config.toml
crop_scale_min = 0.8
horizontal_flip = true
encoder_stem = "single"
text_encoder_qk_norm = false
text_encoder_inner_norm = false
optimizer = "soap"
lr = 0.0023
Rows from block 3 of the image encoder, named by matrix and row number. Each number is 200 + 20 x the weight over the matrix's rms, rounded and kept within 0 to 999. All counts start at 0.
# c3: 3x3 conv (encoder.blocks.3.c3.weight, 80x80x3x3), inputs 63-71, a 3x3 kernel for each
c3.39,194,195,179,218,197,195,188,148,202,213,164,224,204,196,216,197,190,211,221,188,155,243,208,162,189,248,207,213,181,158,231,207,169,218,249,179,193,211,207,197,206,238,209,178,198,226,210,202,200,198,223,186,203,204,247,246,207,215,215,199,190,185,194,190,168,195,185,211,193,199,213,226,244,194,196,195,206,190,189,199,191
c3.40,204,221,172,198,190,182,204,210,203,201,203,225,185,200,196,178,210,200,183,181,178,185,194,220,187,221,217,230,166,257,208,193,162,165,203,216,209,204,195,178,213,203,174,205,199,193,213,168,203,202,191,174,209,221,221,222,221,196,149,232,224,225,174,206,182,220,217,195,202,214,211,174,218,219,202,199,185,184,174,159,215
c3.41,208,215,227,217,188,213,253,182,186,179,253,220,205,221,200,185,214,196,214,192,202,168,162,163,214,230,156,188,172,158,199,237,211,181,197,167,217,195,224,218,193,214,209,211,195,204,215,222,189,188,237,234,204,158,213,187,221,211,177,212,187,183,220,209,233,198,203,224,179,188,211,195,208,217,210,165,162,181,209,178,224
c3.42,209,176,211,240,170,190,211,173,191,237,218,233,210,203,219,179,200,153,214,192,179,189,174,189,205,228,197,199,218,191,187,193,181,192,143,198,177,206,227,195,188,203,193,208,213,215,160,191,192,201,176,208,226,213,262,193,167,182,155,205,215,180,184,207,192,216,184,192,211,193,192,206,205,203,207,191,189,204,200,160,206
c3.43,231,210,174,215,213,173,187,167,162,214,217,191,209,192,184,203,199,211,202,213,245,211,177,201,188,182,210,185,195,207,205,198,217,168,195,194,186,167,183,231,176,195,195,187,229,200,221,157,204,207,196,195,172,184,199,215,201,175,212,188,162,198,173,186,218,198,192,186,213,213,189,185,201,197,197,218,193,184,214,217,217
c3.44,186,176,186,175,206,190,183,194,187,219,214,221,215,214,196,223,211,211,199,201,198,178,228,175,197,161,169,212,174,174,172,191,215,219,211,189,187,184,182,227,188,197,206,191,198,190,198,221,199,219,165,201,215,182,190,207,196,167,226,209,189,183,186,193,180,207,210,212,181,217,166,186,203,231,214,224,194,211,205,197,181
c3.45,211,191,175,160,227,215,177,204,200,228,229,181,184,198,154,200,220,205,183,200,217,207,181,209,197,208,276,220,205,176,197,179,219,212,217,174,206,191,211,216,195,193,197,160,191,186,197,195,194,208,196,190,167,217,178,224,183,189,227,214,227,210,191,213,193,208,217,207,189,186,204,216,167,195,210,177,228,212,201,219,221
c3.46,205,166,199,203,169,211,208,222,243,207,199,180,193,180,159,208,199,216,217,181,196,201,182,229,185,243,159,198,164,219,181,184,206,208,208,203,177,201,164,190,210,180,225,190,182,180,231,185,213,184,234,209,204,194,198,197,184,196,195,178,203,242,236,194,195,204,164,200,214,161,192,202,182,211,236,189,205,229,190,202,232
c3.47,203,196,200,191,191,175,175,189,240,212,211,163,194,205,220,182,123,185,199,213,208,186,203,222,154,205,199,185,216,244,213,170,219,197,191,229,185,208,199,237,181,172,217,204,174,195,190,238,197,183,192,188,209,225,200,205,212,221,204,200,210,156,197,219,239,204,173,202,197,209,174,211,202,225,222,222,196,201,195,181,209
c3.48,236,201,203,204,197,218,179,225,162,177,199,179,208,224,224,214,225,220,231,203,189,156,186,260,204,241,204,182,196,179,196,213,230,223,192,209,179,193,204,203,193,196,195,208,213,202,183,201,180,203,203,185,185,226,204,173,223,221,199,171,188,177,173,207,230,203,219,219,235,175,226,223,222,214,174,229,193,207,208,208,156
c3.49,196,190,180,188,204,195,213,147,212,185,197,159,197,234,187,164,237,192,194,185,198,202,227,186,178,243,192,200,143,209,205,192,195,215,183,230,207,165,211,227,199,196,186,172,181,190,191,170,199,227,186,211,201,173,213,204,168,248,140,248,208,210,198,227,198,221,159,192,192,195,216,198,218,218,200,200,209,200,198,186,207
c3.50,172,214,173,178,175,221,211,183,195,173,214,197,195,220,223,209,183,206,159,214,213,205,205,230,166,201,212,184,221,197,184,197,204,187,192,192,227,165,171,225,187,165,195,222,191,215,221,202,211,195,178,200,185,172,221,220,207,150,192,213,187,194,187,221,263,207,153,167,160,205,185,203,208,224,218,185,176,244,200,165,208
c3.51,165,200,222,182,210,161,189,192,180,199,207,191,215,212,206,207,211,219,203,213,233,171,191,181,181,201,182,211,220,185,191,177,226,188,184,239,195,188,206,226,211,202,193,177,208,194,214,210,207,177,209,204,182,213,190,190,187,175,221,208,187,185,169,184,187,210,213,205,190,204,197,205,190,212,167,197,209,220,186,164,210
c3.52,203,230,209,218,190,170,228,175,203,198,169,206,179,195,203,164,203,219,208,202,188,192,203,203,193,218,218,181,202,209,216,186,192,191,198,208,195,216,197,193,217,214,181,215,186,183,194,171,225,209,208,158,210,168,213,188,197,205,161,167,260,260,226,203,203,199,191,194,161,202,207,193,223,191,205,228,187,166,246,185,204
c3.53,224,197,217,205,214,180,207,171,181,206,224,186,206,192,216,221,158,218,219,219,214,212,216,175,183,161,133,201,206,218,184,197,202,197,203,183,173,201,213,212,217,214,191,170,204,227,210,189,241,184,186,226,210,166,213,207,188,171,222,219,208,209,229,208,199,184,176,192,217,201,180,215,201,188,193,196,196,198,222,192,220
c3.54,230,213,205,189,177,188,188,157,194,224,226,197,219,195,193,213,191,150,181,183,202,156,197,193,221,192,211,229,222,227,216,209,212,187,149,198,242,212,190,202,210,176,227,201,210,235,207,224,198,204,196,185,206,188,196,176,180,216,188,192,220,180,192,252,185,208,196,159,231,195,167,194,217,214,213,184,208,220,173,202,205
c3.55,217,194,202,179,202,221,203,185,210,181,177,185,229,182,198,208,215,196,192,204,212,174,185,233,178,260,192,174,194,165,186,182,151,215,203,200,242,153,205,225,220,207,203,156,193,211,205,215,220,205,196,204,170,196,191,214,200,230,214,211,186,217,188,201,193,216,188,189,197,206,192,225,210,213,184,200,207,182,195,227,180
c3.56,190,206,191,177,202,213,159,194,185,223,190,173,173,215,180,200,194,195,220,197,222,198,209,233,186,199,238,185,198,211,197,189,209,223,195,187,195,188,185,191,214,172,190,225,208,207,169,206,201,192,199,184,169,183,204,181,194,166,195,182,181,217,208,209,181,232,188,193,210,204,190,210,205,209,220,229,181,198,198,243,194
c3.57,203,218,181,241,212,189,218,197,213,212,196,192,188,201,181,195,180,196,207,184,195,165,199,209,196,215,206,231,186,177,201,217,210,197,172,188,217,179,199,214,190,213,226,206,206,220,208,209,212,213,184,217,187,212,211,183,226,192,181,181,211,243,193,200,212,213,216,197,198,197,213,178,236,181,205,195,174,182,203,195,205
c3.58,204,233,186,234,201,203,197,165,203,178,231,233,209,208,200,205,191,203,209,214,209,211,186,210,199,186,193,172,233,221,190,208,189,189,181,204,197,197,185,192,202,223,177,185,225,210,217,164,182,218,182,225,162,200,228,246,255,188,167,222,203,148,160,177,199,203,201,202,221,208,182,205,251,231,245,211,187,210,182,179,233
c3.59,215,262,220,194,184,210,198,202,189,180,201,220,216,220,215,204,171,222,196,223,223,167,205,224,194,188,196,210,186,166,223,211,169,184,229,170,202,223,190,226,218,162,185,225,184,235,175,218,198,181,250,198,210,169,195,209,223,204,213,163,173,206,228,217,192,200,191,207,166,218,214,191,239,187,209,202,225,196,194,214,203
c3.60,185,177,200,227,179,200,203,186,195,212,200,203,201,209,226,189,178,213,203,163,201,179,166,188,216,201,198,206,163,175,138,197,208,148,184,153,204,209,207,199,220,185,173,202,225,223,214,221,184,181,197,198,202,195,218,156,196,249,169,164,219,188,203,202,201,203,191,187,204,217,181,215,227,201,222,197,200,181,193,150,217
c3.61,149,164,207,196,202,187,226,199,164,197,203,191,184,237,163,170,212,263,171,242,181,191,239,190,207,232,191,196,218,210,237,192,196,210,192,195,186,197,169,146,189,182,221,258,197,222,180,207,200,174,229,189,176,155,235,168,211,199,222,192,196,204,196,175,157,181,172,257,173,166,130,174,207,202,166,193,207,199,181,216,229
c3.62,170,214,197,217,187,199,207,164,162,217,188,180,188,205,210,177,195,187,194,205,192,231,183,244,243,183,229,202,194,205,190,164,147,205,208,193,206,201,202,224,202,178,148,186,232,199,201,179,203,215,244,226,195,199,228,200,212,201,190,179,263,214,216,231,195,185,233,206,216,193,208,184,215,248,200,209,193,231,217,195,206
c3.63,183,225,193,204,128,225,183,158,189,184,232,212,210,188,206,211,210,182,208,188,195,187,176,214,213,190,184,215,216,180,180,185,174,197,188,195,190,207,205,164,214,184,191,200,219,195,196,182,200,225,192,242,201,227,195,209,197,215,204,168,222,220,201,216,203,207,196,187,209,204,201,191,203,216,228,192,206,208,208,173,194
c3.64,208,202,199,220,199,182,209,184,219,209,159,209,202,89,197,165,240,188,174,187,215,178,174,234,214,226,214,245,202,210,190,172,203,203,172,179,183,168,170,185,227,218,196,227,171,184,152,227,192,167,194,198,219,217,193,155,179,200,201,180,240,255,224,196,185,221,223,181,200,175,224,179,232,181,184,203,154,239,213,250,247
c3.65,199,195,205,194,171,207,201,195,189,190,242,216,207,190,209,195,176,243,184,202,190,239,86,176,177,213,210,202,223,218,166,182,204,175,175,214,192,211,201,238,216,192,211,166,200,197,198,198,189,194,193,214,192,196,190,181,182,202,200,202,223,219,194,215,215,171,196,183,194,190,186,212,215,220,191,180,192,189,192,207,207
c3.66,222,183,197,191,197,189,201,202,193,179,182,159,188,201,211,183,192,211,189,222,184,182,182,206,209,208,190,206,193,203,227,127,172,231,179,172,176,220,214,180,182,227,209,210,206,178,193,180,159,219,244,192,166,202,222,224,194,187,209,190,191,218,203,183,229,189,216,203,165,216,189,222,215,179,174,214,181,223,237,166,197
c3.67,179,177,224,200,140,207,207,204,172,225,209,196,197,183,210,220,225,216,216,187,193,202,185,230,186,220,182,226,205,212,195,184,200,207,148,178,223,252,189,208,127,185,180,203,186,187,208,184,146,231,182,198,208,157,230,201,210,217,192,196,151,188,203,202,186,211,179,168,178,183,206,213,224,183,229,234,193,221,192,213,210
c3.68,224,178,202,184,165,232,225,174,201,224,219,198,211,196,163,206,207,186,194,214,179,204,193,229,196,214,186,207,205,193,196,212,161,184,179,189,176,191,156,218,191,189,221,202,223,192,190,202,228,96,200,228,204,207,199,193,234,186,191,207,167,199,213,204,159,178,185,165,177,185,210,205,210,240,186,202,166,217,178,225,206
c3.69,215,182,197,201,181,234,208,212,192,185,212,195,204,202,176,169,211,193,186,160,206,230,197,229,214,217,197,175,228,187,204,179,214,196,187,155,210,198,173,199,209,234,196,151,184,187,207,163,216,211,196,221,213,192,218,180,177,190,129,202,246,232,245,182,194,180,223,210,207,204,203,204,181,201,195,207,194,217,217,212,188
c3.70,183,222,200,235,201,199,160,182,195,213,194,179,185,224,218,206,189,184,203,218,194,200,193,199,202,195,189,208,182,190,234,179,190,213,244,214,211,206,188,213,191,187,240,221,192,201,195,192,208,230,167,186,208,199,189,160,179,228,176,154,209,235,201,216,185,223,187,154,166,179,215,184,227,200,209,230,219,183,231,184,220
c3.71,220,151,172,162,173,196,174,228,223,217,204,206,188,202,212,213,221,160,226,191,192,215,183,161,232,218,155,213,205,185,187,198,187,192,184,198,161,202,214,218,238,234,182,176,202,148,181,187,214,238,225,223,192,223,197,229,188,193,181,218,225,166,198,197,205,218,209,199,169,217,195,183,194,210,183,170,108,208,197,204,210
c3.72,265,173,176,230,198,220,165,193,191,196,204,178,204,183,196,170,192,200,174,216,192,228,242,175,206,186,177,181,174,212,173,189,190,188,183,200,177,210,224,220,202,180,209,155,186,187,224,214,205,190,219,182,208,224,217,221,201,196,195,178,210,185,169,193,216,212,200,208,191,208,223,214,193,203,178,184,229,186,192,202,216
c3.73,216,213,189,209,169,204,199,183,188,212,205,223,186,196,171,233,178,213,202,206,184,211,232,189,205,200,195,192,216,195,212,224,183,182,172,179,216,202,195,179,186,177,218,236,199,202,212,187,191,209,206,199,233,209,199,229,241,205,217,241,179,184,184,187,179,185,188,212,213,185,207,219,219,212,211,198,216,218,199,226,179
c3.74,173,179,172,175,184,191,189,228,205,176,220,206,190,201,213,183,217,150,188,214,202,181,194,203,198,202,218,175,210,196,222,202,175,194,191,171,169,239,211,215,199,172,219,182,202,172,216,209,203,186,205,236,218,181,181,244,203,187,199,204,207,237,228,196,184,201,198,199,217,226,196,185,179,208,192,214,227,205,227,166,171
c3.75,218,213,178,231,195,195,188,184,185,203,204,197,254,175,215,187,206,208,218,208,213,213,184,196,194,209,164,185,174,162,204,204,156,203,179,187,220,191,212,210,168,234,209,189,206,183,206,193,229,206,212,203,218,204,204,204,214,211,160,183,202,193,175,211,179,190,203,197,230,189,208,192,179,208,201,200,201,201,187,186,198
c3.76,233,187,208,206,195,201,214,228,205,221,232,228,204,221,229,211,197,223,188,217,233,193,232,209,196,172,201,204,165,197,205,171,185,222,211,214,192,184,181,216,213,185,195,185,220,232,208,180,214,185,205,180,165,193,187,234,218,225,163,202,181,234,221,197,205,194,236,188,199,179,236,235,166,221,230,183,194,202,202,212,208
c3.77,226,181,211,187,182,209,197,222,187,233,252,216,206,153,238,241,238,163,193,226,209,208,169,204,201,210,223,193,204,214,193,171,249,204,173,274,223,182,219,166,206,182,209,172,212,203,168,199,230,220,214,156,219,184,217,212,190,194,170,195,225,196,213,201,201,201,188,215,185,213,194,209,170,230,178,210,186,214,212,210,209
c3.78,206,204,176,223,209,186,180,208,215,223,215,182,208,206,220,197,179,233,178,182,153,164,209,251,210,203,197,223,205,165,186,195,176,203,201,209,216,170,201,216,210,207,169,197,174,226,208,196,226,177,229,191,201,200,210,182,199,200,199,168,226,221,217,220,213,210,203,184,203,198,199,194,204,220,206,187,143,218,202,241,183